From a checkpoint of a small image classifier: 195000 training examples.
Rows from block 4 of a small image classifier, named by matrix and row number. Rows with one number within an expert belong to one neuron, the router's apart. Each number is 128 + 32 x the weight over its row's rms, rounded and kept within 0 to 255. All counts start at 0. Numbers have three digits each.
Before each expert's rows are labels from the 100 images, of 14976, where the router gives the expert most weight on average: "responds to" is what is common among them. Only what is clearly more common there than usual is listed. The data: scattered letters and digits in many colours. In brackets: how many of the 100, against the usual share in percent.
# router: slot weights (model.blocks.4.mlp.router.weight, 8x384, trained with AdamW), inputs 308-383
# up: expert up (model.blocks.4.mlp.up, 4x384x384), inputs 308-383
# down: expert down (model.blocks.4.mlp.down, 4x384x384, transposed), outputs 308-383

# expert 0
responds to: count: three (94 vs 16.6); brown (50 vs 19.9); purple (48 vs 19.7); black (41 vs 19.7)
router.0:131180181116118153109118158126191127103157087147138132082178138101146116127113157116100126197114177178220128120100121078124117132132200118095121138125118061144134116146108140127116160100141132122112133132146101085091135094092120
router.1:118141148142100103102105187072064155098128130141148131070154128118120142098092177136118069175115137142143147071141122088126093074152146144216121112119168061108170080200128095128159150096123170160153071134112103146119128117059120
up.20:139153067127154148097232113150134096103183082068167146183168146077094104152156182142158137082142106194121094087107111097112151128089094150111111125117109129169104124138096068119066163160120147120133138130112110108139146130140123
down.20:075146110130148142069117132058137126125107147149084168126097104139146174107118197080101151136177127086152141104145080090133103185159177149098133127157162127074069112167101138098130106167067139119178117157105176131165123133158098
up.21:120180231125156178111135144150124142097166130149121152156118074123147065109136167147110138165090145094163126074169185154149152165064124156133154138062157122126096120116117139115090045137177108095105099099139106147083152081151098
down.21:112126118150128129155141087099156126079151117139069109125108112181179141119113122079066127121187136156170119211174075178162163140117203141114125109123164133098114112101108170066125129167119146111144144155087167111153169170123100
up.22:097151135157133164115176139085166137115088133156158117135165059130097151080163151118116108108148170123112132144146117107207110134128200129186168093122143186160099119141048080178148097154104157154108172185144180144107139095131055
down.22:169145132070089131063159129140114171078093053093140130102115195135088120092102118111086180109093112177147098156129120162122176121092179108121181148193131184042189152081188104113137148125158123151092125164113127146121161161115089
up.23:144114102166130161179151162107097114206125123175083173107112095151123114115170161181093140134170110090127090179186124134128099181101140118140145107111137133124090172140156106104130079137161057116081127114146168162141114119106088
down.23:145102141192091116108142059113144118116134166094127171148146097127125115120103158175075136124128136134209095138178124140182169148068192152120126046127207162109091116000114165044162135189146143164131163147109140106125121147163115
up.24:140142146139043132150123100085125094165125150102126158101134093094108149059120136135095092111178130132111157122109140093144104131101125125137091088099136165154087126195083185118167163076086127166157163167136199093111117159103145
down.24:109103091109164111141113099120177106133120105119076104094074146177149144164066150123124172134129099114114078173126108121097132167112086155097075123175168171105096146237153043113059078201111075125130115135118125086153140083128111
up.25:092128126192142196099118109090143110052170111083146185168156165143109111156170148139100147152164136113171046121091118083104104080111181157130104148108117108184110123183098136067136155143117183144101135121065150100147169093162101
down.25:096167145106138089142117128142145123136137079136103096150100142138092133105079096117078124129151134112127127106129098111171148127119083159094178128163222103105089137040127106127128138127083127166169137134089128142116157111111064
up.26:156155149153093131123104114114149095153129189145094168079116058076140177073164144157091136139117086131105183131151170161162112136080099115150101109114112115158164150138114100088176144085127140112150129193148141062109121115093147
down.26:131099141140147115157155097080122092119087061129124149171122120099173083103116127170159094128155085082143102126163126127161163168070123182136126068168176197096116175005134129109167113155130161109159107155123122100129111085144067
up.27:128156146146158120123160161101140100127128137150128167166134138117073158123161071134109098126165153103054103072196180094146070115079146101105107110136132200168141126176101115104095165155129060144146164130193157141119156176124120
down.27:156052104110133117124077105170172118108147124177109110063128157155168082124119130137125178144153125108142144187114088084075108101109105173131112113111147167141074096080155132032138112144139155117073112168139111129142087100075145

# expert 1
responds to: count: one (69 vs 17.2)
router.2:186120167143146169115171148122171129167075161132135136073185061153079117125145161192108120102110128069155154181134146100175109094111161128091123085123129111130162145162074072122157145126128109195087110147169157097102083112037123
router.3:089139127175101079105112185080129063126126133146167135094128102150070127098158132179088083035224164130127168075134134100148144105136192160110058116077152116079089097131119072065120098117136112154197116084112149125080139115110161
up.20:115114132176134086133160149136138116099119151117132105124163154093093172131136127172134110099145153101168151118078078065099126138115123178076063162151073160112084146133109142116139162084151145164082154124144081100146171165163126
down.20:177141129123154111130140128132133069056148057110152176177126130041164154104170168145111147113174122158148125057127101138156101094089172201164091135133146119115073152000148118087127096131153129135101107105078146124179124114156026
up.21:099100113128056080147137173155104139131077145175113114093161167164151157068136178098138135161145194154185144179112094121089100158125143110129106147109095085108113111117170098148089124102178108113151047130195079171123157162136143
down.21:171149110123147087087122109103174075066183117088159126149133151166180092136123105129092159119121113166127149151124115133166126137099164132125118074112153171078122138003134202114125081150131139153162134116044146120149170176098111
up.22:148201101162129155094078149081119066129171129150105118103137129071122109104179143074113107111174107134140116127124153106128117143079139166139091089133136138168179120165053130116181097157120142146075137112067118111121126182090084
down.22:175141132119109105154145120151175144125147127148083162148122153153179133146061126076154140095145140129124166089109121064162099105108083133096083095112095100152143125049121130095063159118127125086174171128062201144117104059124079
up.23:184153175177117157129142177075155093118122174152114119108102132101101122089149139170105099165140123125129084087103131164166096108101134101135126065099116150182061103166096133148103208123126089152137171102120148064115153102153067
down.23:111165116137154133152141185117154143105156123171136134159100112124135183094103145104113120130083143108169177128164111144156193166169147159054084115153111099132096113066191146137178140170096153141140152188127116112100059091125146
up.24:146170153127168153119135126113178119130167160130166150142181130156149104092173198137079155122174108108167152141190118118177120120096188154129077116129138141118155106168103143070108105128162174160130127063087156089103148134126162
down.24:045145092124166113094114171113154117125144097101100089163111178117142128123129082117140143124103147048111149098123109098143131154095136181099107114115126131113116163076080125085153125172102160128110176152142137127119105162182087
up.25:165152249144132090138113138105092116103176158097164110148141089091131134156107125143146160132134104115068078060132144140119155123147115125127182086115152172188132123135153147105055124092141117091065122103123107163133107156123121
down.25:138119101087114152082109116110142057091184094146142175152123099151132125097137133128089096149113101172144159125188159148127089160127174171164127090107202163164118150000124168052168113154182143115177145138094139089134166139123094
up.26:112142096199097125136161104088137118085187181111098182090126125142101128088146151134046064143160194161174097223123117130138087135093165114179060115138115142126126135156073102142165125117113130166088113108106170091081097128124096
down.26:117125149172130158109102147126131148104134135109122108158101140054107123137080113141128102115102103158182169119154095085161110130106179175103091107124104120106073153074113121056117120153154130196099110128164157113094131141082074
up.27:153180129182099223097135087128172134118131084092092215103170148163127134071103131183130085134126135111145119125162112132187100064113118170142153097113166150151157085192114051111135131141134150122139189137079086093084120149100059
down.27:033171138167117135147110138112086188057140145113122117123154147042099166133158132143118123109137141073137072109120088119194139102123100100105129112130065167130145102207137107137124142124103183133136081119130128101127178155114130

# expert 2
responds to: count: two (41 vs 16.6)
router.4:082131085102164097147102114159128080072120172114118093140090077114084153152114112209123135141143138104091148108081114117127103165187077149109123113184077149137150152097117102079102124115154136147146056174130083155109087148173083
router.5:117144125121172143111098116083143078079138151158121143126126098129027140111218193224098163106159137114128118200150202135137138146169137098093125085105103152156141158136102124104099087150086102150161127128113125102126087144158111
up.20:163156129194129118129158164109190167168141158159100130128134153102153111066126112111082098152127127121170112110159162124151080168092150110140140112088152060122079068198113106124133105138152165116174166148136147092126206107103141
down.20:111120119140065171125123147150127173178169091085143191120187093117138115120138089113138095095118125255117143139151131162103074090101214172085119131057171119106142139108156120075166138110093121140067080167142087106175129176143129
up.21:196118130168195146141124115138180104206062141140131123125097110190157105105156121114124197076097106028113127142130135142144139169108112122092118147134155141146138142100095195108123126141104095138129161109173134173121107125095127
down.21:107113159128100131131154145135161162141143057103148157154146139122155145106117132100127128123183108156099124118098113087121177123156135152131148140099175115154191041000176111161093096129136104129126153145093120116132139127053181
up.22:108146235191087202147119163125160128153149078092098193132154098149121089129165095104092108093078125127190064189144150148126138116108148126117129135070165094176185164166138171130111124137102143141154160039179168118116146098107127
down.22:140089109142149114155082124134112108090073098168096175166150180123134155105133107120155151116168100172095154136161115135135155109070127118114148103115104133165149081041115155081131114206109101152160130142089133156148137118152123
up.23:183137158128112073113181094081132118117054082161132161154187108166132142107145132132092099121158108126146140133125163159108147089131110117214128048130148114080162085188088171165177116133125099136107199113070141108132171134093157
down.23:149097128098142130114155163168167154102105070170125180183159156139104116096108104162139085134121095170064142101177119130116113112130130137162140105098178093172106086164136141075092061068158124142127139145150124120163110172081087
up.24:108163112130133148089207136097156110149126096116087126146113204083166132143132144077086145124143113169137085151157060150170079190133216101138115085094148126177142082184104159110139116166117103146140146118139171071063146146114035
down.24:177087133174175154092162106161155140118140047113115111091156120098143123125125104133101079181126142110099128107095202169129165144106175104209119130096112081118125085000140180088101130139170153156167150101082108156111131111118139
up.25:102165076105178069099160158109113105126130158165145109085148150075099166114175217143116143207099110147127112134148123114178094109097149122142097113152096090085126118149056036134115090156079127116219099170110152079136137193149110
down.25:156155105129162123106165153170145140141161132114119146142112170140116100084138131178173148094075149160146104144124122097139126121072137142105132092141148101107118114000125116123112130129090120159081106167122135177128125142128121
up.26:173089113133113136172130130107127152130111105163086137064082106100096153143158193081152134073123176107070126181177175148110205162106092085111141113147121137161139163110124110230134117126116070139130153126160188083149113091105122
down.26:150111138144084189094187119152120149149128042075127195207122092120137135093152130108102130065119085134154117094098160125119204162140149148137118090096160105143156106000145146126153144146120127110121174158090135129120149156059193
up.27:150149090136156055090163185121118112124126149197106160049159107085101202116170163097114159150109127143111120167137105090167086170128117124129124113155120138090183100147073119141116144149117080144195127201134153104115149125128116
down.27:156158123136168131133140118178122119154143144122168160138146220129094089106162154142138152098084135168159099103130142149127118124053113114142150107157169103123101137000117111141133079162070091139107095161130151145118105168119159

# expert 3
responds to: count: three (67 vs 16.6); yellow (42 vs 19.5)
router.6:161158165133091144083164173177147158165093083130081182121138162137120087113190139112171122079167130147157081131139179142122092150045171131176148098080205141124067085154134148201135146175161095127118135091155165125092128133078133
router.7:129124151115113181127131114136137159190086083127133141152132150144146115115127139070181151100172123164138089111197160166124118134064159102178211138068179153137085138135157163196086099123130120096104170099167181120088125145110175
up.20:131146128165111107123134122085158082126144183147142128098130069069086160067159146158071096172099160083145124128090094099168129177158145128115075077171096121090151076170100105059127160127117126158183129155129161132152100086131093
down.20:149131102172075121165121173190148134147164146086077162059093114099172156150156112119135118102118166204118130125123134153052150134094092105150137157136134102141070157006118111082146117122127082085144121175109153135169202154125113
up.21:138112060151207099133145126134183111085117127157099052175125133107127184104156107152119130116127120174177136194067111134137183055132089097108123178184101145137101164135141137116189112134130106159140135158169084151112126131197087
down.21:130135090125157108143121124078152072048175101135114121139121130076049164108107059120127129162111146150124197165104145097096183118110079119102156106122130122142096148004088113105157131140120118127175158163141073123153054155151157
up.22:161152164131094155158111112127172102104120090142154147189133079134107060191147149170112146153059099099141125134101158159182115152155138173062150095141175152118131117107117153151144070090074133092137200132146107099179108128158126
down.22:103134117173110130154172130139098103117124201165082160117146127133149100120121113184098100148145119165127126097132107073106103102102195111180101128149113116126121103000169111034183109097097119179137112170123157115121122139144139
up.23:137153096128221091109114099073198094118172145167112127078149083114101182037136129136081134140087162125107161160105133094192128165143139153164093125133128111135208130178098114175179116107069096164140120206121119134175087137138115
down.23:158153170173126087155127175115116155073151017123082119140160131160107109099101067190133159068113111076130100196154142156114162121068133149097090148145184116139099159077156152156087139185126111097167117173118139122167135090110163
up.24:103123160095167089114164083153103156140135126136100123137099109161154131080116112168134144122051076088138132158129096157113115131178164174141124166151088068065168090142143121132152131049144066149135096160147123134141109143159121
down.24:160183113117146101133123186151148060147141171117112110108168155133099098127122113183103161139146159155153139098136174109133132128095135112166111110143132159137121145000090118052161134095121139152164157183135144107136165102182108
up.25:126202144178124194108115175154205141110167128067176123153134127147111134169133123128097132127085143118127105147103180141109151101109159149116148143092149170137076149139117171146161138168120192103076160088150123117129143066150116
down.25:119106107185100103149177103131085131143117214153095183145155110127132141131133110177105123142163109127132171121115142065131086122101180131193127134128100111149137130000159119064176120095123143182132137158115177106106109125143118
up.26:165153182189125097131130138109090098106128149125087179088144087111087162105218113136086091155140215100097141102107172165124139088146111129117096080183115087114162096146104109119161158142157172105135128147068118114153103119144076
down.26:161139105150119079112123127115131169147073125140147103201143117150136162120141142115107133133070164120119117094142197089163100101092124146099113152112140110118085087103136128067147110133119118136084166158128104080095133126163089
up.27:193097167119136065092103134127157151117117137193164092128120102105128176099133149108145154114124109159175144202153101135187088117097156148191164086117144147093161074129111109100139098073161083118110154135115121115087142167105129
down.27:105113140202103116148182076114104109133109169122055155157149105145116133106109136184082130163179131155146153050107130037119082104106145152179134095146078146118142131000143149063159132103100160180114114164137153084132107125150093